config = dict(
    model='contrastive audio-text model',
    dataset='Morse code for random letters and digits, with fading, noise and interfering tones',
    train_examples=26041,
    n_mels=40,
    hop_length=160,
    input='log_mel',
    spec_augment=True,
    win_length=400,
    tokenizer='word',
    vocab_size=40,
    loss='sigmoid',
    embed_dim=128,
    encoder_arch='convnext',
    encoder_norm='layernorm',
    encoder_activation='swiglu',
    encoder_mlp_ratio=2,
    encoder_inner_norm=False,
    encoder_subsampling=4,
    encoder_layers=6,
    encoder_width=256,
    encoder_kernel_size=7,
    text_encoder_causal=False,
    text_encoder_width=192,
    text_encoder_layers=6,
    text_encoder_norm='layernorm',
    text_encoder_norm_position='pre',
    text_encoder_activation='relu',
    text_encoder_mlp_ratio=4,
    text_encoder_head_dim=64,
    text_encoder_fused_qkv=False,
    text_encoder_bias='all',
    text_encoder_qk_norm=True,
    text_encoder_parallel_block=False,
    text_encoder_inner_norm=False,
    text_encoder_drop_path=0.15,
    text_encoder_positions='learned',
    init='xavier_uniform',
    residual_init='none',
    optimizer='muon',
    muon_scale='match_rms_adamw',
    lr=0.0018,
    momentum=0.95,
    nesterov=True,
    orthogonalizer='newton_schulz_5',
    adamw_lr_other_params=0.00071,
    grad_clip=0.5,
    magnitude_pruning=0.3,
    steps=5700,
    batch_size=128,
    epochs=28.0,
    lr_schedule='step',
    warmup_steps=170,
    weight_decay=0.5,
    adamw_weight_decay_other_params=0,
)
Rows from block 3 of the text encoder of a small contrastive audio-text model, named by matrix and row number. Rows with one number belong to one neuron. Each number is 128 + 24 x the weight over its row's rms, rounded and kept within 0 to 255. All counts start at 0. Numbers have three digits each.
After each neuron's rows are labels from the 100 texts, of 14976, where the neuron reaches its highest value: "fires on" is the input token at the peak. Only what is clearly more common there than usual is listed. The data: Morse code for random letters and digits, with fading, noise and interfering tones. In brackets: how many of the 100, against the usual share in percent.
# fc1: MLP up (text_encoder.blocks.3.mlp.fc1.weight, 768x192), inputs 0-47
# fc2: MLP down (text_encoder.blocks.3.mlp.fc2.weight, 192x768, transposed), outputs 0-47

fc1.700:072112128112128134146129128095128111129103096128163080093128118165159115134095128128128112162111098055148114128139084128147128110128108128104137
fc2.700:128044123125141143178136136128180128117095118082081120102111124068122131089130142128128126128124145099157128157105144138128118116108128139135138
fires on: "m" (89 vs 2)

fc1.126:156128128141128104128177128128140124164138120100128177128126128128064139144128100072097113128116128110148128105162107124128131038128135090128128
fc2.126:103148128127118158116128097148147131128129136128128140136143112107128126165099128100086113080071161128100121124058149105133128104077172128128130
fires on: "e" (100 vs 2.3)

fc1.603:116154128104186150150179128128121130098184102097128148128131119147118122128128128127145128152064128135128087156090094150128167170159128109128030
fc2.603:135156123153111126128128100124121107108125128171140138146166104145143128163155120121150115137076155128128109084172148156170141134148086106132105
fires on: "n" (96 vs 2.1)

fc1.332:128192128098179144174122154129141148128128081135129184118138098114097128128155155106120153151112165115166095114141128148126106132128133138129128
fc2.332:128076128150164155128128128142169092162135108128059124128127103146131109128108156108165125098135128128128128128114114145128128101114126128143179
fires on: "4" (38 vs 1.8); "x" (32 vs 1.9)

fc1.640:128120127128150093128119128128128160079169146128183159160118133176128128128134165128089146132126128128128128128141128108094128115172128128189128
fc2.640:166149128154128151128128130128142128160100070161122128128133141166156114116128098140173128128128077076155128128128165172126137063063128151163128
fires on: "3" (47 vs 1.9); "x" (13 vs 1.9); "4" (7 vs 1.8)

fc1.219:128128128137109128128103128122142133126132128128158157145128128131130151122126128173128153137137128128103147104147128125128128128112155128160118
fc2.219:139134128128163156159159107139134144170108113128153095128081165116128115108128104096160128113135138098127115120128135128080133116103128166100085
fires on: "l" (100 vs 1.9)

fc1.284:124128096117128164156128128129078128156124128144128128117128124174128128128128119128110184128151154128130128128117128146103087156128109128128070
fc2.284:184115128188111139132081080120159120112123128128128128128159127094108128122064128128163128117128128122063128110158152128122183121078128114116089
fires on: "l" (100 vs 1.9)

fc1.524:128120128128126128144147128190085128097128148138121128128109135128119121143112135128083184142128115128135122111145128138128128093170123094128143
fc2.524:104151114131124131114128103101102140124118133107128078128143128143132091099151101128121128160091125142128092160128188128103076115128128128128119
fires on: "q" (48 vs 1.9); "p" (22 vs 1.9); "9" (11 vs 1.8); "8" (11 vs 1.8)

fc1.336:134129094128126144096151156141087161128128127154077159153128148144128110096126187081053110143180128150118196121155166125096129120133128126128116
fc2.336:064144178099128119106122128168128108133128112130183159085063135109128085128159115128203139128127147128128128131152136138117128127138183194113128
fires on: "t" (48 vs 2.2); "7" (31 vs 1.8)

fc1.68:141158128128118110128136152128088099128107134130120161086128113110133112128104158137139112140125128128128128166128123091152072171128128128128096
fc2.68:099128185104120106172065128104115148089138154128088092110136128128112162128138111142153128046105102075101128121156112149128128128128128128171120
fires on: "6" (94 vs 1.9)

fc1.63:119128127120117105128112125128128138131112098114148149113103165114144139091128153145075121128119135133150165174125128053145107171128081128146170
fc2.63:128170128108182154159129137096140118150157128128128152140135162163129133128123175128098143170106151106132124109145122039121128131141121099137105
fires on: "i" (100 vs 2.2)

fc1.684:172168152160128118112132102090121128161128154095159135146128104100114131126128138147129140120188163128094126128106107153135135116148084119128095
fc2.684:144136155128131128128158126091134128128103117098128115167108121129128158173136159144122116135096145132171183128128111128121067128065132128086173
fires on: "7" (46 vs 1.8)

fc1.751:137150150128164092169053128133111128149089128131128128128132155137128131134136145095162128128120089147180126128125136118181128142123128157137107
fc2.751:116063074182131122128128128128128171175128128128113140107151172135128173128128128128128097128128154101088128227156111096128139122197128079128128
fires on: "s" (100 vs 2.2)

fc1.348:134128128106103128099075057156133128110145137104120140167132116138128156117105114087083156128123063092128128128128128081092150128128128116134147
fc2.348:128128128143134090142119128172181116161106128128128118128118093081174128146128154090128107128092128115135128129128140156074139128103128151122128
fires on: "e" (45 vs 2.3); "k" (10 vs 1.9)

fc1.254:128083128189185149107123062155128128128179128128121128128101128128171152136128128128066104128128121128112128128128174125128128093119128155149128
fc2.254:149128128081128128098102128128153128128138140106128091169128118112128128128183139128123124104128120133129090120147128128057090128206128095128128
fires on: "0" (70 vs 1.6); "s" (21 vs 2.2)

fc1.24:142103156133109095070139136128178109142128153104140128155128128128128108128119130128100082128118128122128162097150086097147144076128128128145145
fc2.24:158103096134127123128160128158143127128056128128142149128100128108142146115121119069115128149128151131128108105112176130125099128128144128152150
fires on: "e" (100 vs 2.3)

fc1.528:160120168162097124128140128120107128128115115128106126136128172167118104115128128136077128158128107128128128128153130160104111117142128128138105
fc2.528:146175128085107152128092106128129128128140153112128128143129135131128112178123128191086222125128146128126089098113128148086139087104107128087122
fires on: "l" (100 vs 1.9)

fc1.47:147159126128131128117162124169106116097127128150157148128148091118091128091121105124111099155134106128094178169097128092150131173142128128128166
fc2.47:146146156130143155123169108142151128103143128128128112128114149128134105135128110128107103103091183134028128127129144128128124128112197128128159
fires on: "w" (100 vs 2)

fc1.270:145164148126077128141125102128128122128132151134132147140133139157072106162128128162128061128151075080137119150128110128177124128122152150107136
fc2.270:128126128092145185117144168131128128163115093082100128107157150128114120125118100101128138100128128165128164143084087128087127076102168092139127
fires on: "3" (45 vs 1.9); "7" (10 vs 1.8)

fc1.655:128128102151105183139135119128130151128128128165133128123128128108127128128114128126161151128121143128128186121117128128166108128146128133128153
fc2.655:130133172096119128080128128128159129119112128131156205107128097128122128128113152109128136113169139128088128140128128124128128128148158142123141
fires on: "7" (100 vs 1.8)

fc1.79:128128128128128120113128119128128122119148116180157186095143142134128128128058135090128146205159128128143128102169128164128184073123094118103128
fc2.79:114137178135144128137122128142076128124159128132120074133117157129126128128129143161128144128153195073132163128115128112128146102118207081128128
fires on: "4" (31 vs 1.8)

fc1.267:128146077145175164128136140099114180128153113123144153097128128177092123155081100128165151147167157169185128143104102121128149128127128121128178
fc2.267:128118077121128134128128142118083128128078175088128145090106128139137128157124140134128128143128093141134178058119120135148128128183138093128128
fires on: "5" (100 vs 2)

fc1.639:128180050128128128128128112128165128068138128171164140159115147126123128128124128128114142128174128128162128068077128122149155128159119109130128
fc2.639:128167128047128152104128139091100121110128128148128153128171144130140076128128161143128195128128118124128122128114067152128128160128128153209109
fires on: "n" (100 vs 2.1)

fc1.57:155110128165128099090119102150092114102089128127122109115128160128135153097095128175112137128128128100099093128128128096123142183156066191166128
fc2.57:128128134128149136101159101085128128128128134128135128085128104128128155100166107128163107156128128149118182137128128138117130128156129112128094
fires on: "6" (80 vs 1.9); "2" (7 vs 1.9)

fc1.592:128129128139123122128170159125115157163170128191131166128119107116152128118135126128128128087145128115141130123128111128128128128128155149130128
fc2.592:128110145128077128125150123111122167128135128135100121128128128190134128181114106151128128136155116115115183132113147128128128142152157166128123
fires on: "d" (100 vs 2)

fc1.163:128204128155128152128128105128133128128128083117128128160085128128128128133128128128128128123128128080132128125128128156085128162128128128151150
fc2.163:140059128141202109109131153104128085060082111128128128104152125128128128143128122134161128121128141111128098128129173150115143155128128086140128
fires on: "c" (94 vs 1.9)

fc1.731:078111157185137142131163130164118128132128109146155164128117128142084131171067112138128126128132109128128143143107130117144152176128130080104143
fc2.731:129131158112128115103114128118145132128120088100108128113127128119128128063117164116086128125110128127128098152173165110129175136101128128161128
fires on: "y" (75 vs 1.8)

fc1.321:152118138168128128133128156128142074121123134128101192128128147123152147124128113101129123110128091146131128128149079081128156133140158156124128
fc2.321:128086128069090134117158146134105154093095150127091128128131079103097084128128111106110130156128128116147129084103132128174154143141159128163128
fires on: "e" (100 vs 2.3)

fc1.203:139128145128126086134163067137103150118153116106137144179157118128099107147108107149128138159128075128141128128137128128122152111128128106128128
fc2.203:065127106128115157183156125115111128163107149111128104131099096128135129113147107126152158128107156119123118063145114075128164090058128150125088
fires on: "<end>" (41 vs 15); "a" (27 vs 2); "2" (14 vs 1.9); "z" (14 vs 2)

fc1.577:174106153138128080128111128128056160128121114146131128138093117128128098165143067128128128128123138125125098128128096128154128100159128128129140
fc2.577:131119162150128157130148129128128165128169124128096128126165109076128128086151100113103135128139128074114068161152128160142146128128128128128128
fires on: "q" (65 vs 1.9); "e" (21 vs 2.3)

fc1.298:128128144128128136161117128109126128128140150128185128091128111089156185150145101139100109086125140164142100128128128148149128114114140133130142
fc2.298:128140128074128137128117140181128114144165131128128128100154174128128103193146091115144128123171128196120128139128128125128128128128128171128170
fires on: "d" (100 vs 2)

fc1.723:137128116129129143100055129136148128128128123166120128142083128151158134128078128136128113102131128127128115148128164100106161132183128128133099
fc2.723:128110132081104128108098128046150128085181140086128124128104088119135170128166114128105093099098128164128082118128138109128128164058098126128132
fires on: "i" (94 vs 2.2)

fc1.302:158128118146151128188144138108106159122124144127133164119149112153128128158091128128071128144144090138115140061134128128133101128128123172117092
fc2.302:128116142135137128076134121082120128136080128128132128125124113128152108128172187130098140139137170128128110128154092136103150146128128153103110
fires on: "c" (82 vs 1.9)

fc1.84:128117062140128128191128128165106128088145144159160128162082128125091162056176111128151128128128120128128128126118125178131177116128115117128128
fc2.84:128128153128128135088124095128107139163132128082128083093128121125142125128170145110128103096143078128073157128096080143128131168102128129143143
fires on: "l" (70 vs 1.9); "q" (27 vs 1.9)

fc1.365:133128094128128128126087128093128117183065128160096128128098113128128129097171122128080084160128098122111056143128120128085128128155146119176128
fc2.365:135120151058159151113128178156120105128128098128128141128119128128137128070128128151102128112128114128071088128128128114161166116101128128147128
fires on: "q" (24 vs 1.9)

fc1.96:128147128161095128128128142128120178038128128128128094128115116160126134128171121126118123128128141153154162089106160128128119109128134128132158
fc2.96:090128128153108110121158128128159143162095183128128128128190088132160106132099128137093136128128100128128162143105128128157093128112128134128128
fires on: "q" (93 vs 1.9)

fc1.59:092128127128155128163103081128117128155172135103084178068128123121128123128135159154140157073127095115128128128162128128128102117128117158157128
fc2.59:131128128137128128136128076128128128128093093128116073133186159128138140085128156122123111102157128136154062176153127144128128154140105103192108
fires on: "6" (100 vs 1.9)

fc1.195:193103123128128117160105128136128151128123128128128128128098143176072101095140145090128128119128163138130128156128129128146128096128128130045128
fc2.195:127127155101168091125130160128137128084137128135155128120068109063155166129134111128128120128178133062128161128127128081128172126128181122161128
fires on: "l" (94 vs 1.9)

fc1.340:128174084145130128115122128098128135143075180162128168103134150149128116156128128119139128170128145129157126128187128128128137133128189103159128
fc2.340:144113182142128136128107118152128104128112128133152128142128142132145157090142128149090128135128166167112128107154128128165133137120128081144128
fires on: "i" (100 vs 2.2)

fc1.30:158134114163139128161105113128128128093104127147128124135128100128128155088087128164128128183128100171152101057128128164128150128113128076147103
fc2.30:128114117133112128128140118086147131110156128138091070132128113143104128128124143126133205128128128129109109106129127128128128128101128088128102
fires on: "<end>" (36 vs 15); "k" (19 vs 1.9); "8" (8 vs 1.8); "j" (8 vs 1.9)

fc1.314:169153128154152128128116094152098128128128139111141179101164122104128116128128119154128156104128071128109109124128083128172076133139128128171130
fc2.314:123128119133128127157118120117150080128121128137128073075123138141120106128099128165124128090102128124155099112142146169110152188128128151154188
fires on: "6" (100 vs 1.9)

fc1.709:128128177107091162128128122112118035095095117155130128124128183090115086143128155128144159157078152128128097128114128128128132110149128128128114
fc2.709:086128128128144128128123129129128162138128128185111120077149128131120121128173128075128141135110119138128112113128172163128125128128145137128082
fires on: "n" (100 vs 2.1)

fc1.542:163128066128128143114147142128130144101128128128128128170127168139129090128168129132112152162176138128080128128134128128138128128128128103112146
fc2.542:165128128128163159094072115133142109115128128128128128070122128128128128169128075176128140125138107128157085197128128098169089113131128115146128
fires on: "q" (35 vs 1.9); "<end>" (34 vs 15); "l" (21 vs 1.9); "t" (10 vs 2.2)

fc1.760:128141074191086102044149182117128073128128128118126126128154128128107171128114128172128136197145128111111140165128125124086128128128124159113146
fc2.760:128140198128128128092138107128128128145128119145127081111103129128080133128179128146125152128088128125092127128119160128059139106189133128139161
fires on: "w" (100 vs 2)

fc1.36:129117099097128090101128133128145128107120128161128148128138143165163125122149163145147128128149096084128132128095128128130144117113111128111121
fc2.36:192117131116128128128128134087186128133128182089113116100128119117128137128128152095144064133073151157132132116135127129140143154160128120106128
fires on: "t" (100 vs 2.2)

fc1.140:176128128132128124185100130126158147123128119134138087102128128190140085187138130193076128128128122128138083128120059175112125071150128130137140
fc2.140:165159189156128128158128128149099127103092132106124155152150125114103153122128140142102128199146154113135106128129122137080128117099172142137124
fires on: "n" (18 vs 2.1)

fc1.591:132132088128143123098128119139100156070204079128148156136133157137130165123131133145142095099128072121115123168161080157116137128113106120139138
fc2.591:128084164128128128128128145129161127128110128128120112167146102128180146128082139147128121126128107128177128128128127128128145128123111125173111
fires on: "c" (43 vs 1.9)

fc1.728:128112095160181128128128120097144160128121128128126128128128131180141128175128115105111172169116106147117052145141128128130098136093194147128128
fc2.728:128131134154128136149128101128128109119128128128128149128128103149136128128126128128159151128128131122136102088128133128082086109069128128080128
fires on: "a" (100 vs 2)

fc1.158:119158128128089133159151148142128128082109129193128128139128141104131131128144154135133128128154128186138138109127128121124205114178143132128127
fc2.158:081122168090128154109146123102130107111140074090126128152162128147128120100155119110140136123150128141128144155145136155143131116132141055117143
fires on: "b" (100 vs 2)

fc1.757:113160128128119128130118115128097168103159131133163142117150151161117167125127128132128063133126142177076107128067128131128084128081100105117128
fc2.757:076074128128087176115128128128182070170081128128128140141111138129118128134128110098128128128128162087161128134154094157106128064128159082084128
fires on: "c" (98 vs 1.9)

fc1.368:128133128122128128128145170114128162128128128184109128134083128128128143172145128081150128135144128128079109076132117128116133128128120138125169
fc2.368:128161132128183128164116132128177187128128149116143162114133130109128128099128104128128128139137183128124137099128179126148114128128128122128105
fires on: "t" (100 vs 2.2)

fc1.27:128128161128060128166103128108154175128128126128169128088128106166098121128128102154168094128100153128148129142139154154143128167139107123109103
fc2.27:107128160128091152128141161128128168131128107036128117085123113134128128155128104119134100128128128190128128128101161140128128162184128097160158
fires on: "y" (100 vs 1.8)

fc1.599:136184146144109145126153089153128160077154123116156128109128154125124154169128128091128111075138174104121128128128137138128189111126128137111142
fc2.599:128081115140143075068133128099128118141123094110113128128171128129137103128168178089109163144118140156122129146116163128128064128136126186135106
fires on: "i" (57 vs 2.2); "e" (28 vs 2.3); "l" (10 vs 1.9)

fc1.651:167167125141169147128165104083149123096128158140128183144128128128128128108175133128091137128128128121119131135122149072128128128128083128122151
fc2.651:146195128127154128128154128143144112128168133128102128145128172151128128118128200134131150128094096128117082128154128149115128139131130085104088
fires on: "i" (100 vs 2.2)

fc1.725:098107116140131174084137161137120132128138118118096128087128128165091136128128152091128122139089128141080091153145128141181128130128180175103135
fc2.725:124126116128104148111128083128121128141103117089128139143121159118182155131128089126128096147128154099143159133128110127133117128156128128101128
fires on: "7" (100 vs 1.8)

fc1.70:146108127095115138128128128125128128127116165104138128128128100128142098123171139128147133134116128128128116081151161127151156128142128160128128
fc2.70:132108128128146112113128095128128078094113128128135128100140161127168128114128151118156120198130128128093119157152178128086143039128088177124140
fires on: "y" (16 vs 1.8)

fc1.732:142127144128110118188082098093094128124128158151123126144128122162128128128128159120100142128163144128176128128110127128089128128106120114119165
fc2.732:128133135128153121101136157137128128134128128133139081128152125080126128112130160181157103128109128087183158128090153149157135121128124130128153
fires on: "6" (58 vs 1.9); "7" (18 vs 1.8)

fc1.546:130134128130116128085108128111093137128128211116153128126101096118153129143124130136168149128171145128074128183098156134130161120128129101098083
fc2.546:152115130098120091114150185128101136128182113110108082186141118140131128128134077128171079128158107110130128128081112093141128111128100151185142
fires on: "<end>" (54 vs 15); "z" (22 vs 2); "e" (21 vs 2.3)

fc1.188:176128107137130167138128128163106126131115128178146133158192124128128112114101070113115128128108100148128091178123128166158132125153070128113141
fc2.188:128128115140146128120128148106188128103129128128128107128128052149128136120126136142146055101117169112128136132128149150128109128120128150124110
fires on: "m" (97 vs 2)

fc1.228:086118099091076132158128111127117137154139103155128128113096079101128181134118178131128094159128174136118128128097133128128136118187116128113106
fc2.228:106152128128128130159129137128158076068128128134201128131096170125132091159103146153152188127141128103179128168152114131086182128128126122128128
fires on: "3" (100 vs 1.9)

fc1.761:128136142128105127136101104105128124128128078148202105070124137165130158171119151131128075118136124128128105186092142115089128144128114111077163
fc2.761:130098144151151102107098111128142119179128115134140072121128127128064087128179130133147128113145155146143149135128157128097128121128154099065095
fires on: "s" (93 vs 2.2)

fc1.239:128128128169184128128128097148098162123180129144128128128181125135128079120138127182143164122115121151114091095128128127128112141102166139110117
fc2.239:098128180147115116138130128143112153128128163103124125171128126128097128112128150128158096128120128128144068141128132111128128160054164137116149
fires on: "c" (100 vs 1.9)

fc1.10:125128108126139100110118156128132140071128102160149157128128128138128128171106157190128095115128093128145125145196139128128142128128128090128109
fc2.10:144146134128159167127172124166132137105125144085142140167129128128128094158124158120103128098110143108128081150142131142088089164140120132175108
fires on: "0" (14 vs 1.6); "n" (12 vs 2.1)

fc1.357:138104137134116130067128150135150128128098115128130111059128129128125128085106090177119147164115128128128153128114153179128128128128154128149128
fc2.357:128128141086128143128128128134128165128162166128128128109128076072150136128132144109128120128091194129091128142075151182118128128128105119089128
fires on: "w" (100 vs 2)

fc1.105:128201128167128106132122128094063164128208179139128139145172075188123120129128128128128133138110128128107092161128128114131095133150128068085107
fc2.105:065094131162139169127128121089124137170128093129191139132190179108111128128131128144148128128119128097128131115122159116188141128113108083145128
fires on: "s" (100 vs 2.2)

fc1.191:109155107111105163128104131138143128131175129124120123161106129129128128100139119128203128125112164144128128128125128128117089091128072158105128
fc2.191:138141166060091142135128118101159101110151100156128128106123100159194128114128119082137117152125128128150091115120128105128128136091128128157118
fires on: "3" (100 vs 1.9)

fc1.114:128144128113076128128128079122168128128128128117111128138098128128128128128143128106128128143128128134128081128128125204122136094082128128123120
fc2.114:128119128128111128153128111128128128128142128128128128128128151128128128128140128166110117133100128128080138126128128128136128128128098071128128
fires on: "h" (99 vs 2)

fc1.724:120157120121157108128142167105128128161109133128128085128100132098097105136140159139109128128130119142109128128128128143123091110130117100091128
fc2.724:151128117115128129128112133091128123128167194170135136124142125128178119102115113128173106124128120127133194131128128128128132135128147135128163
fires on: "h" (74 vs 2)

fc1.274:075130102128134128128128119154128113128128131147113131115098139128128130149159128082056148150152128147143124152128135128109145128110128117009092
fc2.274:128128134101137078177128174128126128128101062111102081125122115096138084128128135128132128144112114167128128040089169128143128128125168082128136
fires on: "n" (10 vs 2.1)

fc1.86:160109120116150128113175108126146126163159089131154160190105140158103128115128095077098094120143141086128117164168139102145121093113091120164180
fc2.86:128130128128161134082128140174146128128128126102128166128149118109145170090101137088101128109083173149151113131081103112137168134128171126128143
fires on: "e" (100 vs 2.3)

fc1.129:128167167128132152128071113128128128128128154124127106128128069168128143102142117128102128128128128128128116152140097128128112128128128128119165
fc2.129:128128128111128128128128128189128093132167135098126125156128124120128128128096126187128100134099147121154129140133144128128103075093118106079109
fires on: "m" (79 vs 2); "p" (9 vs 1.9)

fc1.720:128152177128084151123113082125128081113128110144125119155126128169102128118096126140128082122118127118111130099127129130082132129128099107086118
fc2.720:094116131128128145128133128184105147128092116128130128156116128128128128102128109131142099201135128135128117128160094132122128090149128170128099
fires on: "b" (99 vs 2)

fc1.531:128149128159116127128181133128128134128107128100113128128128128124081096128128128128092128146151163143128128161118128186131174128128095128128124
fc2.531:123128069116162135128128136126126097076136136149128128124100134096196112140127156082128138136128111125128162094095148112121091126169164100128128
fires on: "5" (96 vs 2)

fc1.176:128116159128172098144136134103119086129128136128161142114129128171104142083142128126128128116128092128106088154128115182099128094128129128098128
fc2.176:128116128150105099143121161144170167119082149120090133168128128156096128095133099128123103133128128159171127123142186128122180128064128120128103
fires on: "a" (100 vs 2)

fc1.54:128132128128093128153089128106081128134128139128144096125108166152097128114211128128084106117153117064131101128100112152133130107131100119079142
fc2.54:150138128141146085108128152120163127128089142128128131133154118128159126128128172140177128127082149149158180128156137099079174128087136198165128
fires on: "c" (88 vs 1.9)

fc1.622:128128128158104120179128107122142180132145127128128181119128124143135088128209116143103128128128163096134103157137143128160169125129123144149132
fc2.622:128127173112147128138148128138127134157125141128128102163128110072148142115119096127128160143128089128120112128094132135128128103130128067116128
fires on: "n" (89 vs 2.1)

fc1.5:161092121132128128128117128166128142128128161128149119132080151128108105128158141158092128128161159122085115125147128090122128083165128140128117
fc2.5:143118128140177125124144128106154147128132113157128128128128128149128136128161145138148128149128128117128128120128088128128123163128128127128148
fires on: "t" (100 vs 2.2)

fc1.766:097167108128109051128117174119128128118128128197145147128153128128165142128111149128036128128103127128128132133128101128142128128128185128108122
fc2.766:159119115127198128114128128128128128128118188142126108128147128082128128128128119128154133089134107128089128170128128088128148128135128128156123
fires on: "e" (100 vs 2.3)

fc1.689:128171158189128123192128108170151165128128060128128143128144131158047128128061128121178139152143120128128102128161129096149101128128128128139182
fc2.689:083135128095128168118128128141078191128128188101180115108128128090133132110137163128128089128128093128128128128128084088128096128151128106128128
fires on: "s" (100 vs 2.2)

fc1.189:157128156140089128195145128128128157128128118119110128121046142128128101128128087165170128128128136128128128105128128128210162141141123118148127
fc2.189:175128135087112094110128128193157094128105126128128128149133108128144135110094128110132148128151130108177162128128128128060101128140128114128156
fires on: "t" (100 vs 2.2)

fc1.369:150135128128151130130128084128108135121135122170147128144154120128128130117131149103163166131085160128074128128131128153128140114134138115169150
fc2.369:128125188128128197128121180128128077119090119070133128128128131143128103147121142082128112113160164100128183173095112128169167138093116142122143
fires on: "7" (100 vs 1.8)

fc1.553:105180094165108142151128136128103128131119128152128110116128120128128098128128128128128128127128116085146129111128174128132128110096131178128112
fc2.553:097093128149136121163115113128154165133087112107170126217071100132128140152128116142151128160128128128164172122150143128174142121128132104128128
fires on: "i" (98 vs 2.2)

fc1.214:128128140128090146161114092162118128093138095141128140093128107104159191186146128115128136128128185123064162077082105116148068128138118142128139
fc2.214:128104134118144131073113128128101128060160128128128156128128128124084091128155128113075079128144191151128149128128095173115116128069128147128118
fires on: "7" (97 vs 1.8)

fc1.131:128097131151141128066126091173128154140163167128157082125128128169128124086128128128130148145145112128120128143128128078165127128128120128089128
fc2.131:094119093128128166128128128128088064145128094128139128174089128128074135128145127128121192129128109163171128137128200201100128149128128119128160
fires on: "6" (100 vs 1.9)

fc1.767:070164128151128106146128128128128128128088108128111128137131123155098128090128128138123128128117141135071144108140128128128113128104128128095099
fc2.767:128155128079121128128128141128178128128153128179128140074157128128143094131128147128080124156128152128167085071146111099151128079133128128134116
fires on: "l" (18 vs 1.9)

fc1.89:145145079173183128117128163108167130128128095190137119139072128121090128173121149126128128109128135122118113159157108127119110116168104100128134
fc2.89:063115128125077128104122106115170165128135140118093128144084159138128144158166128176150162051128178128145128156098140128132123143128174094187169
fires on: "n" (100 vs 2.1)

fc1.23:144162101128172144130128150089091128123164128128123113128128152128127131124187151128081157163145100128142138109128130128147117150128128128150136
fc2.23:056146138114093141128187090169128112164134144128097128143185128128134132058123128106128128155108093049180120118128134094128096113128128116168162
fires on: "q" (58 vs 1.9); "x" (35 vs 1.9)

fc1.710:160128159128092089128128171164128143146128121128140121128127128091139122128128163100159138128128111128095128117128098128152170128128128121109068
fc2.710:069163128122128128098128131111124068111124110173139128128128142128120174120132128123128128100151128139137107164147128139090152128077128128128108
fires on: "3" (100 vs 1.9)